{"image_size": 32, "hidden_act": "squared_relu", "projector_hidden_layers": 1, "residual_init": "none", "eps": 1e-08, "warmup_steps": 1160, "adamw_weight_decay_other_params": 0}
Rows from block 2 of a small self-supervised image encoder, named by matrix and row number. Rows with one number belong to one neuron. Each number is 128 + 32 x the weight over its row's rms, rounded and kept within 0 to 255. All counts start at 0. Numbers have three digits each.
After each neuron's rows are labels from the 100 images, of 14848, where the neuron reaches its highest value: "top examples" is what is common among them. Only what is clearly more common there than usual is listed. The data: rendered roads seen from a driver's seat, with toy cars, trees and houses. In brackets: how many of the 100.
# fc1: MLP up (model.blocks.2.mlp.fc1.weight, 768x256), inputs 0-127
# fc2: MLP down (model.blocks.2.mlp.fc2.weight, 256x768, transposed), outputs 0-127

fc1.679:120133134152130158138122130130177127096099158117140141123144123107145157072152127128158187117127210182147117112129144127151125123107085053106086180120182144129118180122090160112076106126109096139152132122133162113139123101139079119155157099127123166127167076103070057113094162170150155106078071108132093055129116177097138164081152112109105157148099126104130079127128159137143136105109
fc2.679:093156177170135069132136150166077183081127158133064085118074128141166134170076174148141103089154069176152116083136160126102116117148141131186172093148140145101126185162140108137116106144131128143120170185180093134152186116161090098037152128123123102143117154100107155174121154136085153131087156163159204118156109128124097108134092085141123063178168152151187168097163147126162046145140
top examples: crossing stripes (81)

fc1.633:153134124183131131147120081109143167144114101180166136134159140148142123119121175110094154164113123088130141162128128176134154183130118065111147164095110066173116169126122123078114148111135147119076132106152115129147109115144155133138146088113154197135140165137174142143156116120143105116169144125110195155109149213086210172128052081120133147126073091161104126131152138098166134146113
fc2.633:120147111099131131162155159109097146109110104079133108165133134105087087105099109129163094128131147195156151105136101066153081073131076134150148133163086189109089125173112174130142156135141109128161147089123142166120165139158094103161096155118106084145102126131070128080121101128118131064129178096193111113195145134139113089141126114082141104129211126083150157131138138148117176116119
top examples: sandy verge (88)

fc1.414:070116173103169115096123140130112192115174134156111125128134141201150124047177120190161185090204146194088142166154110186103142152077098138147106137097109125152120025112136155119095162131137110166153168143068184131103097091135148114124169092126176169149115127094134125137149130144087127131093194118097069090103134150110164153135080149122099112091116134158089119129085192082122144187122
fc2.414:137127122108123146114168165126179158132103071108136114143127188127148103198068124127104130171113077141122117098083197125143153180076112193144163128131099069137065174119139168142152175151151137129107084130119121140127051154127184109146117142124154128120116131142109104109143166128157121139115113117132152128097109162159156136155147164129182090121143127094120152123119076085174155177153
top examples: tree (79)

fc1.526:136069155120173159117076101143113126201082119126086120117121086092088121153031121117144114131131152120121124166129177112165155077066078124095098118224129114163170152124135094164174164176124160089140163077141118109167103077182128082137099141162156129075125131180105137136122156108149167109113184168179158184135158108090065079074146124106158159113129082098042155092169157168185109139153
fc2.526:148122105141120162084083147122113067118142137126160215150110131141102126096125183097144151150126123208091079121124124105108127148135098122121114109068048090157144088070127138119115117141119143143138114167151204149126157151049113204102124088166146189118103091124163133108140105077172161118081125135159101098061105140122107146109106119131127080157166120140151121139106174105084108132135
top examples: snowy verge (67)

fc1.512:136158140125136149180151141136103097132131137133152077180095142121137084115134094176127179145131103117137126103119156146183141161118091107169081123117133179155156106113135074126144155128144059122106196103123152150124098132172124162126173115118154099103103167034098153099118157060177120120137132097087131138175139175143124091188139115100147096126112157124077130116124108195065080171119
fc2.512:100138134151113124083116116098121142127150103112094188110150100174122137134124108113072135140080117181099173197171110170081161162104158171131210142111177094065087188126189152109139117087143167101159105108095090152122158145125087142163099128158147112119137116183157106148099151171124157125154085187134147144119089122143164144113116110176131134133189105145178096118200075118179102068105
top examples: double yellow line (77)

fc1.433:113165117158100080156124130139105150148110143062186057142157152112137181139115163121140133168096105157140132090133141108132102136093126132084126104118126127154110164120154133171107110110110151114145162200128070084131188079182192141135132089100121156103126124056134151101106108175085098168117118125143140144166128184156052096089098149088132104138124106093119108145128150134158140090168
fc2.433:166092099108124104107090094101142173115109081146132158070114123114117133168061125149140167096176100105139189116122201104081126095151163116192133159180143094165146111095147127149102170124139143133110096130062154118119070105149099094112194129166164146097057099092114131159104065138101133163099091160181166073129098142139081055114071124135135090158180132093169153170156108132173131125121
top examples: straight (61); vehicles: zero (42)

fc1.517:088125138149157122129111137162140123096141128124061161120129096146179118130170093099081116142143151188152142116148119144091138217119100123112168118142139178160089143146125133177088182114147170149166118160143083095125117150147093156141124143116150182112057092147113142111127131132112148113139136169094090137140166196137092115137135104079130085106200140155125172111156183160106152069092
fc2.517:174143079148102105144126186092126128125109107107122073092097167112169117201117153212127119083078115093132114126110126111182189114141121091113096182166132131127121201140183084164164167131158155112108122150121105207151144073105129084129143109150202045148196070098113163126158116164153108153116138097123157112120141126067140081119103172206151090170102173095060150120084107127122079104176
top examples: crossing stripes (100)

fc1.302:152032151222166134090106174160095162162123100122136150219119103125071116115129121152096189157123151116083164118073159146102121110142104156161127166148134109121107108079097166095094123101098089115120057128150162112132137127099082098163135173091124066112143109156133180105151096059124097090142152114130120082108115128116103132106146113158095133043136068131159162076161164103132173158177
fc2.302:127118139136123157119156089103141126133201140107133122124125130133155159112114162129191140137156163108137092156092111098142112119091095136070135078113161098125133158184122121119109142148156095074157112094111076123112104162125071082147115092173096125148148183122101159130103141111131158210098153130130146096186152081121140161164116119067136163193136100167037064172129136152156121112142
top examples: snowy verge (77); dusk (72)

fc1.734:117168143069020043149136150118163106152096160166170161140066120140095097094136086151140150183111105148088137139139134181107089132084141144187142140147126125093091102120128161104062191147114131131140048106163122146117161132118110158123051143148148116134095059125181142101139058091145129100132096125118142114127152139130145152103116134085109193116139146166137152088123155151148129067168
fc2.734:128150126140178131091126114163096113113100089100129085093124137124126084125188129085084165125090128131149187061126086150126180156118086171092135085128142169139140160123100115121199068178144194156127163106151098125059112136177154043083143180104081138139190136109092105097095113132091119151143095099078105129107095090112131102142105160151206086151157160128164129126086155099133134136086
top examples: pine (57)

fc1.391:193128130139133176144146173164195113060087114099106090119148153127153147124140130130165055095178147087192138107096130150166168106142166082164169159115130143120116142108141107135074131156147151161051125068077121104120132162162105148098121145131171171149108166159127093161137132105094104083112089107137148135106152122133102113149173172149147099119158097141027198096215154117159135111101
fc2.391:156188060159136152178117103087097085146171140182100086113105172149133092181129156171085065119136175147164076113092130108120131099127124139171130165156157120118127148102120171080051094093124078123120078111123121164108086136117063179162105115107116173087120129093154153122135122186157168178116139127030151117168132106141170169096162094167106149126077145182106084135125106152106149118187
top examples: crossing stripes (58)

fc1.344:147123112142102152174205079112154072165063129130107089125159129125108105164158142164094084184156200153138093086148184126123129078161085104186084063119127130127125151140089132147128115135137132103152107095122109129137062170069177081148131120127121107071145162109141098115123060111105189111104110171194149163201126084106070107084089125134145162171117109064107093205177110059133152099122
fc2.344:122110130068116182163147151111103142134107134138146164147126115086185145142068210130116129153114182136134102125108071137137144147165119107110110156151140071079092156140152067083122125113165105156093132099120129169171151140128136154131150117169168121162146064183129127079108113171106154101129108104071159128110158117153119144139102149118133162122114106099103078187161123168162144131165
top examples: vehicles: two (70)

fc1.98:189104106175107169135124199192108090075094083118132071074065135091073115146102152164112176134107132152112089153135075072178173095177123081118093143129096143114061154116134171087104166142137115145159088178140139130102072179101163149098161135175101145109094088097176147142147114137112138192118109104128123150159135135141096107100123112060064050114168108143169092111132126128146092119091
fc2.98:101162147163199115203166164142158181144150122128110134101089096117120072109109146165195116062151060095159131127129133173084082088081163148200115106143119119040163126136185080154108157074114128061117112092151106166113202064126124115140095123174142140157095130146073126144121124118130179100151162160175127139178141113105085106188124085096151206141115129158087111118147135122094168112143
top examples: vehicles: two (67)

fc1.543:105181094116108104117142131144085152122149093111137134082178123124097176067127133097176181171126110085112099182123078158137169129142127137090143163124146171112080107108141117096130113109148178154108186127136179068124155085073044111135126161189171098121123163175116137111157098095133056189124138115104192130113115133112092096120103116149057106142112127157140142138151118097148097104164
fc2.543:164099207183107100105084198111171139129054152133074123127117083153162085174140086126121107108078133138171137079120181148088099150132091188128113124136152100116137083143150131130128123132128102128135091146044136137137118121168223142112162148120115101123141097104144109173101153151137101137070149174099064128093125114167124076122162142108135083125152164076135117073128189106152131158118
top examples: straight (70)

fc1.39:130139135150074148104114132118108104105145124094149067112075103186131121144129134070109151142142156118073084100161085166109135129127087164080117106118150095104178232111098083121152185107074141156164152127173092103170113152155113125242138059089145139111170151175092156208145186071124162156087108167071132081138124159136149086128169121165137077082119131164141165160109199111062129104208
fc2.39:103134127130122136130111146114125153139125098080102094134137159105117109177160162189122122101148112087096165089131132116129103129123147101121133122120142157156131082153110174164094114064121128105112109084104098151137113161126135130115052153154148097104155189127152112062111125160140127129157078137162143151186128029164102179080150146069128126176104097132197086045114080097139173132125
top examples: truck (89)

fc1.747:135138208081120151133115125107098144105069133049134094129142139062135166155101141089100154167147141103154096126075185130140147136123149086074128161164075082050165154116110115113133176131161101121059122142111097115127141063154172129096111095170141153078143129164153107100128072105093147147132084192105159133119091148082136104082087050121134120096166089096129138110154065137138122166106
fc2.747:124092076107175147127129096174120063139101113144150155175090135161151089220119142183137096132149109117148103150164076117120117107108145116173045127094158152162080123110175105125132174160121142080137156154169067177144111142121095089139172110131120103094149107094104117088139100140114105142096165077126135190136117135128082134122136195150127117165128163143120103121076119109104132142152
top examples: crossing stripes (98)

fc1.407:134107124175121183125102142145198138149052094093079208124164069135119123187104096075133092111093084162119135174170172126137147140084120106121152100187073112102132165145121114120150116090136139108051173117135141073126132159111156136064114106196138120063191133102154138154096164092201105095158135109189076075137125119106113107149075191105132112122196143132125157131126166119147115130067
fc2.407:135236097046166122113201124140084151081155125108102088127151158150139199125047108154126188146169183179132145135072164163159139096189115144109167146094117123113112116102120166131091091105104113116112140111082139126100078094124118112152135129119146141143053083172090166102139148133128164122031134111131134150156141158111083113157147074164133160139163150089137123105120123171085122138128
top examples: tree (67); snowy verge (63)

fc1.318:176170163177160141144151111223122150132111116128186114078105073078091072086187107166123133114196121160115107119075154093158129135139140146136112068066113129122103142189147114140111131055166162177155159139127091037093131082126188152149132084100102115133139109108144097113116080148101149152121120167130131144134148149128088130163131125123139167137120175141136161110097158093164105160172
fc2.318:099149096080158124142099095170126105126119116186145166078107143137128120182110143127161111136153089184137118053152153119130132156101133130194108140074151125131166108154183099108148178071206148112116106187142203107201128138162087116057147143109115157124164129161108117163131131146148151138079089139056176117144102123066130099066136116122099138157138095116103147164203090134138167150138
top examples: double yellow line (64)

fc1.440:125151168092134105128110176154132167108092131125110090109053175085151125141148115148151096114127129140141131101188130179126127154208152143150163144108172141067100182143075147118158090143098106138080090140074148137095130158177091111163087130093206113137116121118179057070111116138124135124137037117124136084121137158179090109117081159112106190187153103121157129134060157191138138146124
fc2.440:130147152099129131088203066126154085168101091155192072100161114182145158111098175107112130131104125119134129175128155154127164100089117156099120189130207166119128165127120151057148164149154131120104157118153153093160168133084140122145152136164101154109146140125139170168192115105122192116130172165088157111143148104121150109104126101193077070103168153116080121120209066096113146076105
top examples: double yellow line (89)

fc1.674:099123155170174178116152131138195187163146129184125149123173168143138092164149090162115125124118122180145082131193147151123151113104088104120096118112115135131162174120145139146114097086034059135155181176122114139113113100145131137148076115141194084108146192140110086147070149116104145136122123088160132142101125147150136132166127153109177178162112123119067127223150157209105135121113
fc2.674:075149147119157097141119144148031126095104119082125087138129136178158117130122168118153149130131094091198171129119117115126147176117148154151103150170191158131109123100118094128142145142154150055139096102109126107113180141107182127147106078140095089112134173098138135119154018134121124108153144119154192088135104178036139116107144164113088098124088144134180123142148127184109085100109
top examples: double yellow line (100)

fc1.735:160144088129145135107102136128091112149116145094131114077201192137128123174143132118140126147112094118092132111112156092141139144104152149134147140085145124171180091164076150148101101172161072135188160107176081124153160147143123132131140107151141065110179143179098086074175158144153091167164089142141177152174136162154061171097123175123116116129169142127075084129158153124109121114207
fc2.735:100131102141146121084090166080099085128110085045146150159093129091161133176114139080093139151097136101171112124127069125161134145165073180130137159099115146105132149174172110148072125119068147111117105138166079093117121126114124090204096116110087113168126097135070167095109157108107145131173177127141186097072062137103169110151089086066142074119168125150205139125090035137144091119115
top examples: crossing stripes (67)

fc1.103:175090164143114153187081060084171171126140121094173178096196105132118099159161116130135143111157145169160143084114143063155167088062125044142099121105143103099086106177166113141114151097116172086151166145104143107138087164131087180174113160134112148102134129100135112147129121141091204128139153134157113079105141144118117185116142133141168121152111100149123157129156127180098104134137
fc2.103:116226134109160065082145185119159118143075152163103074152089126149137124070088119159138158117097132121108108125179138162052177145175101197104102074102163172137200172143055114140124147136144104133127113109117163083075080096082135107166128073082079119155078157112148090095125140109160078093105116102127127134153142118120100121194167132091092084115125145104133092126124108097136129104108
top examples: crossing stripes (72)

fc1.468:128126151106101119099123116134145162104091184136109088166195099158149101100137087125136102125131143065170156083092126172112161115137083154139117144113118102097155133103138128100126173104147123163113131107106082159150130083157094122127150114156135153150142089110163094117146160065138143167103136124133073133134154153082148111234124079079167123146151116113160056134157125071061167109097
fc2.468:098145180188133155179179096144126075110141114090190099154133137094116127158155117150119129065130123157052122152195144058154034109122135151066118162121065152124106117195108138092104091152161120123065200153148174132041109161066137105111120135112102081153124139159120138125114170117140075117097126072133101081096110144124126165083115129107099058138175122102137151106039163169158149168151
top examples: pine (66)

fc1.631:124129136145099093133145096078197115101095132105142144099141143075078166119111143115119145093132134126136142135123145123164110105098181144137069045095076134118150150163128149075103071170140165085116140112103121130165188161173163140131135112132116175088146137045100124127154142163079160130112118077192105079122178148098143104128113006114151161088177112126091130152180160118140158122094
fc2.631:084098084071158146131139196121109152151198146126163105189161156098138164140103149135127097144128197149132090165141116095085073131123124188169076101074135189131126132089125154197157140175111116184177113131114120149157115121160124063125087162137129126150139090157111155139120145099104096097094132099126076147117167156111140135124166131154160164099107168160137141206125116152130147123151
top examples: crossing stripes (73)

fc1.756:092164072115156129188116102092089122128123190103103130142109144093148126127118143106119141135116152142208032132158141129129123166137122086123114145124193185101085141149153050154102131156198172100115153137128099121119155123127105119112150097126151190121162122111140136155125160133134113130118110122154163097144128168107114093185085046132102131122188154129080139081188130137128121148010
fc2.756:163105124062122194162104162176100168092122150130098089137125119084153096163136065152113105170146119102087155121140091123092077099069068111132168056129153154116165100186115148177141119157140128109090127137138128100170104168130140144170118141072172071110127130118144137098115110115155137109154108119162120166104126133187119137102168150107159163144114110169144176200102111127162132120191
top examples: pine (71); snowy verge (68)

fc1.613:113156102126138145134127137188132135090075132073095136144118112084121121137132108094151096129101076185153132173186121153095135149091120088172119165153142123084089181154172146137065099077118169096103115177141097126106110112130159095107127080166093113131139135132128089149064149132121137059082185125136139148146175070135098123176149144122107144108115101049079126111117123098138147119109
fc2.613:158103116122148123172144137133122153111115093151088107113099176083140126161085128150120168131154138070103143143186129076078075100130189196175096085101089148140157169167142119084168081161144131120164170122164111124151100126140143131098067135085167168105085059128085168114150165072163194062129092057150133104073140180113085177125105165118091184127140144107206172126133159135166070126156
top examples: snowy verge (77)

fc1.444:200169149191160114075147108134130087088140072121077103112095073131088116098110065097154138083141140185150047111112097111141121166168163069178120122089115160114083201134170120102145182104082101060140130175136071111150086119092100141119156092140090115119176110180112136124140079146106125159079128110126116097172191161133139116117107098134083106094165141099120122120122150159106108135159
fc2.444:099095135093089140178155186165207123150137158157101133119156101099176161122103173164117155148148065114170125143130118192104114115140159135119122149102100156038121083177146081071149133099193136148123073114113121088133158087153150156129101142172116119109124147102097131145121108112157176097153098075106111098156114153116096151127088126049155183173193099124082068113136109128121144183157
top examples: tree (66)

fc1.597:117158207110143086128093134140204138117095143124127093085119158152168113123069138130144163068160125165107072091087152144158142113129110116159092093064128114125135150113135169087117088179105076126152136096155221130225079119139129143119195150117146114099136121113080156101168094153096094147158164072117065134114142107129117064094123163093089113185111125130093131161145159161116102063173
fc2.597:116125090135126113114120178205092176134141160127112094121097118158081132154144134105063142163059098157112146195185152160162135096158100166133149159134054125049109120165168107141081164098154158160097109099138105120143161148155168123092107061147109138122084172170125106156108114128154172105106079089082192083112135172089141079089075114172167157163107139133089135065167069118085111158184
top examples: snowy verge (83)

fc1.497:135110172121156103144149167130157168115129110154139155096104147178157160099154119123168124155061148095158117088159110135144151106203144135111151169079206157101159178138124168141134118154129202100138138173110107122051102133160111087125115114158177151125063122123139122129168150147139109105079143127117149189109189184148175116124052153132076100184159214069142131117113169120123120157170
fc2.497:120142152094129122067163122143095107147104125144097129105107162158172185166109215129118182108139099146164148158112185119154154135061120127091157145132119108132051132172125168092136147132113103167068155164146142123143121145149187149133103175145137133125103130113065097103173135140124197122133166132099153105107084123099157116091151151177103095142139154138116132121170138093168155090123
top examples: double yellow line (100)

fc1.147:162165123200080110106110129192170095155105117090148153161145143164161166128147144115130130113100104159132121059111105181147168165134121092122050147113136124100088154155094151159090178141136141077121106028055127130174205139203205096136133062161109143159064141078151138131131170144162105148137136160106144135128120115155102149128062111119116154149125146203095084129119107067115177135165
fc2.147:168144140092118138120164140138110160146128143156149087098118216080080107079091199158139131118154114116134150182098120081114141143167106089169158183155125102153176135123160104026158158094135109159080183178133122092156023106056132139145101073114144057144048147151105126142113131144092150146090137163104125156102140159104054149170100149125136115135110143150099128150158176034107124143141
top examples: tree (61)

fc1.505:128150156099101124089093105126144127105167125088108093081140106136135107137112137137177069116168148094072067092197085175135087118155111098149124096130087102127125118130144187082073120159132078181152155114124166160082198112102149118136052106173169126107093157103136125172104080138131072097082081086151077087116140131181145145112066133118095155132154111118113114154124206129120119182165
fc2.505:161088132107182094106156136155107192190085097159130125161102174155112136152114119129113098168129152135143180107173173145158211154146150147138136188125138140089099112147098204107118106173087120087149142168074133108089126159112136136139152105148163124170145134107141099144170073095181141126150182181101118130093152169113157050132180109133147067124098124102129148094128105104095114147107
top examples: snowy verge (73)

fc1.250:181145172109151189135101140122099106159188130121122144105063180159058058107126098160097093171155123102104093170109198111180184165129127098071130178123080133058114096091130177163142094158185117150132095110151103171183101143112125122168155120126139128181155101150081147121135145159099105145117134072131132144123153106102169129115136141165094157116134143107069112127115100112139089124145
fc2.250:115151074099194082142174084136047114110139113114149101108166164103109153127074128138145117089116185147160148087148053169059134085100130097119158179107100104150123093098162183097088135115141134091095129157139150115139117115180113119160144094121099119117137070118094097179104180166141142112160165128110125135117184174090103157186162115110193118083110133063148090108110117120114152125138
top examples: sandy verge (71)

fc1.554:061066147104120091115217178135137097144112152188127140118209149144130095125129112115118162091109120123091108184105146156164178123113171097088125137119053122084134102098144156136069168167160110034110138092103086136143068170175088157101116139110087133107095099118082124129144120115096150119168111104139162112136108148129105176104079149171146126105169116181147063132093143146181109127116
fc2.554:097147088140125235122041108130110145136154131152119148121123169127139170114144105165169126129154144126179163071110139164117122107152120184178126141074143159159166127097127077115164137133069095202056133150163157145145097124136122119118101150152144083135136168137130144178172160114144092137096135141182077135130135142078096098118116098128132140120107113135090193087138134141097165107161
top examples: snowy verge (82)

fc1.222:152179097122084131073079108116101117160169113146175115105141183189099131159140120154107102135096175141078128100123151187090160111140080094098091168098132176069181097150093114143147122139094095166129124111086115161125188170220128127147140061149121184123092160099141128152191125056175138145124068156179140167171176196149129132104074132102125133158132122139117167149149106110134175096135
fc2.222:189076190142142141144128114153171114120070083155136114121149093134079094126191138110118127133190105151159070141105076092126127154082093128163173128099075114101136182123156163115126220126157135129140187128136165084139131118053131155084108160097127082126118107093157152160116201148101095100086159115118147118117144117162062116090146102178135095107150146123134088101133162074129069104113
top examples: tree (80); snowy verge (60)

fc1.92:125171131160179127070090074138076203143146144109128055103125140136162127065127089150143138182076123154173101111175098127131122163145127163140127123062162126096138139141146134177076046089155113126130117111159090098117143078131111207097164112116156184139108133074073115199118149129131095175155155160132141200154158130145108163142093111099113136176166132136047155125154102115142088132165
fc2.92:039124121134154156111073137197129136095155091167100147113141184133135131116133213137100109125144093149118193080160122132180064111122170134097169187126098125100163220122174097120183089134128131144054143138134113084107113172162132099115137155147148126115187123123160121130128114138154137099085110121087130145074069126114172089089114156092066151183120166140060104150139136153178129099126
top examples: double yellow line (100); bends right (60)

fc1.161:114095151154117139180107089157157110114124076112131126162075090137128112187102132124138082110101112110045095110133073202136122108147159099167144136089144154132139072137053167172130085091124123110109131135134162131087182149162108167097038063185122160133089090114084146115103092149128135145140124187124163133147153107163120097122084143091077152193154149103184120081150218083116127113131
fc2.161:114132106111118156083165187133114105161129142105081142109120192113128146108148151128145145127171173128091157184152162113109185127128117168041130138159127125099158160133192217083163133154089197129175143179098101119184107139117058102107071154130154116137169173190158116124129152116079191142116116093123134126150157159147103112074183139149094084149157112129102116153158130091093135132103
top examples: snowy verge (94)

fc1.140:144178133110088163126097085097094081136121152177101130081158215091096138164139144126106074167134171116092079136095115101188117154062153077087121056123113102077127150203107145142112096165125104122113099068104091091176113145163093138110139099109103136153088121099130099129133152111112190099115125144097135106106148171148092129154216151152161105049131105159113103118150105112094144099155
fc2.140:068171144138163171106171122078109137187168089109080119097166060108190160118094109099131167120108104146145133092173142141132132118176189124134118161095142131204141093082163128067096136134204154103106143157123130178101089123176162069155093114109152133106181113165164116132129140133112121091169112102077132109116147102060178127153117114168114176152073114081117120124126176163111140096140
top examples: sandy verge (65)

fc1.74:177154161140067140105147137138152140116136127081112103179105126169121157119113128129159151106125168143159062110123146090158140152132108152090092121076161134129157206120143084073140127073140150104192118133187063099140113104146115127175139111139115116101119193097099137071104137175129151175116066177103072115065147166145091137131136097067157170136147088114115145115141120106139095141114
fc2.74:062111129142164149158112140142126145138151158149150159092131081126152109126146121146123138147164132143097134063135139136107132107111149132154123105179123178135080145126125110193103153147106181159123130179077189126080144064137112138148084143109217151159105085104130158211078106174099126104095150118182135144178099145092091093093105118190123094100135127132150098112124111137136127088115
top examples: truck (98)

fc1.84:205116116149165100131120178140100085120131187198115100135059139128160104119114095062121164098106084126139121095119095163115147132195129121163127121165120176095124128150128171079123148184198202105144100085127117138101075145147115147101086115131130146155113064082111106105147130117132147171139094098163125110086153172122140158065102156119103165115071143142105018195116129095114035125141
fc2.84:135147074129077095127131105144130214148156059144113145139160180141099127143143153190135136092064117084172182176156096182100191057085137089120163091080139090082159126176126102105082092083102098131076087111150117121122108065126148128165186079124057195156075149173106115151126118155097162118126155096162140153152131072181119175132140081097138131148185114106101150106115126162073172154072
top examples: truck (83); snowy verge (62)

fc1.496:094122128152144113046091138149123184105114115175163134125135104156123130088120132105093089141101127109108088091157125088103068137179140087102162091140116128127096141139113188109114201107149145143156078217083135087164113144159118178120092145073157160153100117223148087141112151126115112120111139160105138105142164083060117153108063096097124091116099091069140108110117117174086142102154
fc2.496:110125102085137091201137133134128081137125163114108137151127177121093151180153121159158139143118119093149096159163079172178202130137099172154056168180107135116148128148139078149153098101048151160083146032151137158105151095117159112141135114159089101103104100039172116125161121113110078128146130111144138116112102202137146097067160132142135147124113119155138119139187103083138152116104
top examples: tree (68)

fc1.129:141116175180120122165170091123110151140121149129073109074141135190123118166178132172115156094095092126066133085111125185150110186097071134090091178093153152138180180096106120116156131162107093129134066098122175094173139109135135082136089124076170111136142124141161143112146129166156083112087060054113151105176123117153150099126107094120119171177093123151180152137098085130125148077105
fc2.129:127148108080141126089143163123128121111092124099115147136136134161162120092135176146103153120180126111102215161108136152155076102139188115170181082135166115104099101085130138090092117095117162239096203132095146205027161152120109107121083139117125121135092131150131113167117138111138138083145054120171090161079129173104122182103136132145117092114109140079144157108123147136138125136075
top examples: sandy verge (66)

fc1.35:173106134215154128101156157185108110143145101067139105073142130064095150118146092099139133115184108177119100110128130063176107069184107193158163133087094123084108136120089133126098156141144148122121131122227121120150120146139097132081143143130114065101205099181129123112139142152159070095092114111189122124093169135143148151128091112144104121120143086100137106145155130154115128168090
fc2.35:153103173090081168151120144201151110171214159170104129122170061101084129096134182143192142118136082126111124153134063161146127058199131139095097110139188128098115136152164178140092051096152146094139102087106088115147145086098078148088103129135168151163111143144095157186162124135117125135125129103106141119162151116071153158122182141071152096149117139128083107178130137137121115115159
top examples: sandy verge (74)

fc1.551:149231162161175127100165086087149167108102151155120111080176159105149112098131170121103182166147134143144125110179169133158161134127114141164100124065088131122111158150157121097138095104112169098128193132144061128106158128174170124146087106095156081090163165108143119190123107145111100138151166088160169156193200113172083109123147160131108169087166070083127133149082142158166170145084
fc2.551:097142144052132150081106110146059183113149104133119102118141125140168110143105125093096188131127140128146160100150052174062157121097109092193127185143135082115108140106100094134137133097144142091129118164108145079171176125128154101156165099153131081128131060130170121155133130105146112124112173104162155131125163081115118171137147126144136151172148142151112156133138124173109141116144
top examples: double yellow line (100)

fc1.385:117132137166098156132124078126159108130140136192131081080128107132126155116133167122131115117132127146115110104137092128111094056140197141154113117073139156089166131180104108149127119130090116136096132100125092208138107124172121136157126123114185137110074158132146178118104171154187133095110129099172135092150157158152097073150158086141187124149129069134135095145091127116128174110147
fc2.385:099116035118175134150167141172178153101203098092102127155075163154190115081202130119107134142159160130132137160101138168151092110093093151103128139112059123129102090119142142145133152196195165099129122085147113154104128132041040115060097155126141124099173122110146147124188111168186118114112120118156145168154131141078111152137112127076136160103058104121116104135119144146167142080143
top examples: pine (92)

fc1.406:168080155108084186126108183169109086171126101096160117173197151162158151128127130106155129121101166127142093147065159114124163132209138116126122138142153139140116133070102162137093131121128113139113118134129155143095122086053175139153132091119152146128120121132148146102101122123104089116130065089177159172116143171183111103136172170176130035174099185146092177163179132144153084115175
fc2.406:103151138125185026134091139109162133121095065106110185155111137114132137174098133094163150187110093112070159124174105135103104172071110171150134156138107118110136104091129125096174145145127119143117128129081106149142156172124104091200135095139123084116156083154097145168087105141144128127111165122071114059118117130133195134148044126159129146105181079155161151156082153102102115076099
top examples: tree (71)

fc1.729:103167146101116092130105129172156118196144095051161154142149142088130134134132088123137105085114107125174106119099119106079156136102146093128109107180053080135111190133132111197115137092108192088142140119098060135153130113103133141101144121110118153135159082091133096136137132090131128124119095176041175158061185200084181125135098131136160123083127124145174142132117086124148102146105
fc2.729:124101149205124112104082128082067151067110174152118127098111108125088091178103162142107103156144210105144126123207133210173100083127106185138161125096128147152113128147133138061131139132179099128085195131152105108137157151142118099128120118113123149123066122135155131100149136110097111166142173123236077105155077101138099072142051115074102095169154157120089160172091166124112123091165
top examples: truck (83)

fc1.688:128137136091045112080090142083170040139211176097063150135116126117109107117051163147144155118100133124067098148129119195155097166116107141095129164080156092117106100155106098129129073133134146110123185080073150121154176128139131129122089080156132101193124170097125138162106154110111123089139169131101089139227139083119108132109117113156080177111198169151128135113130174100156112144177
fc2.688:165131114117151144185112131172160205116084080145179123127064077116121163156197101118126103117151187133093141148163186140154152129178173155089114153173102138116118146124124164106121199124099164151126107196166137097117148124067078140138120109124144138186146107153111134087170110148101146112146126162094124117130142152105091108095130141080115096167055101133118129114063089138057161149093
top examples: pine (61)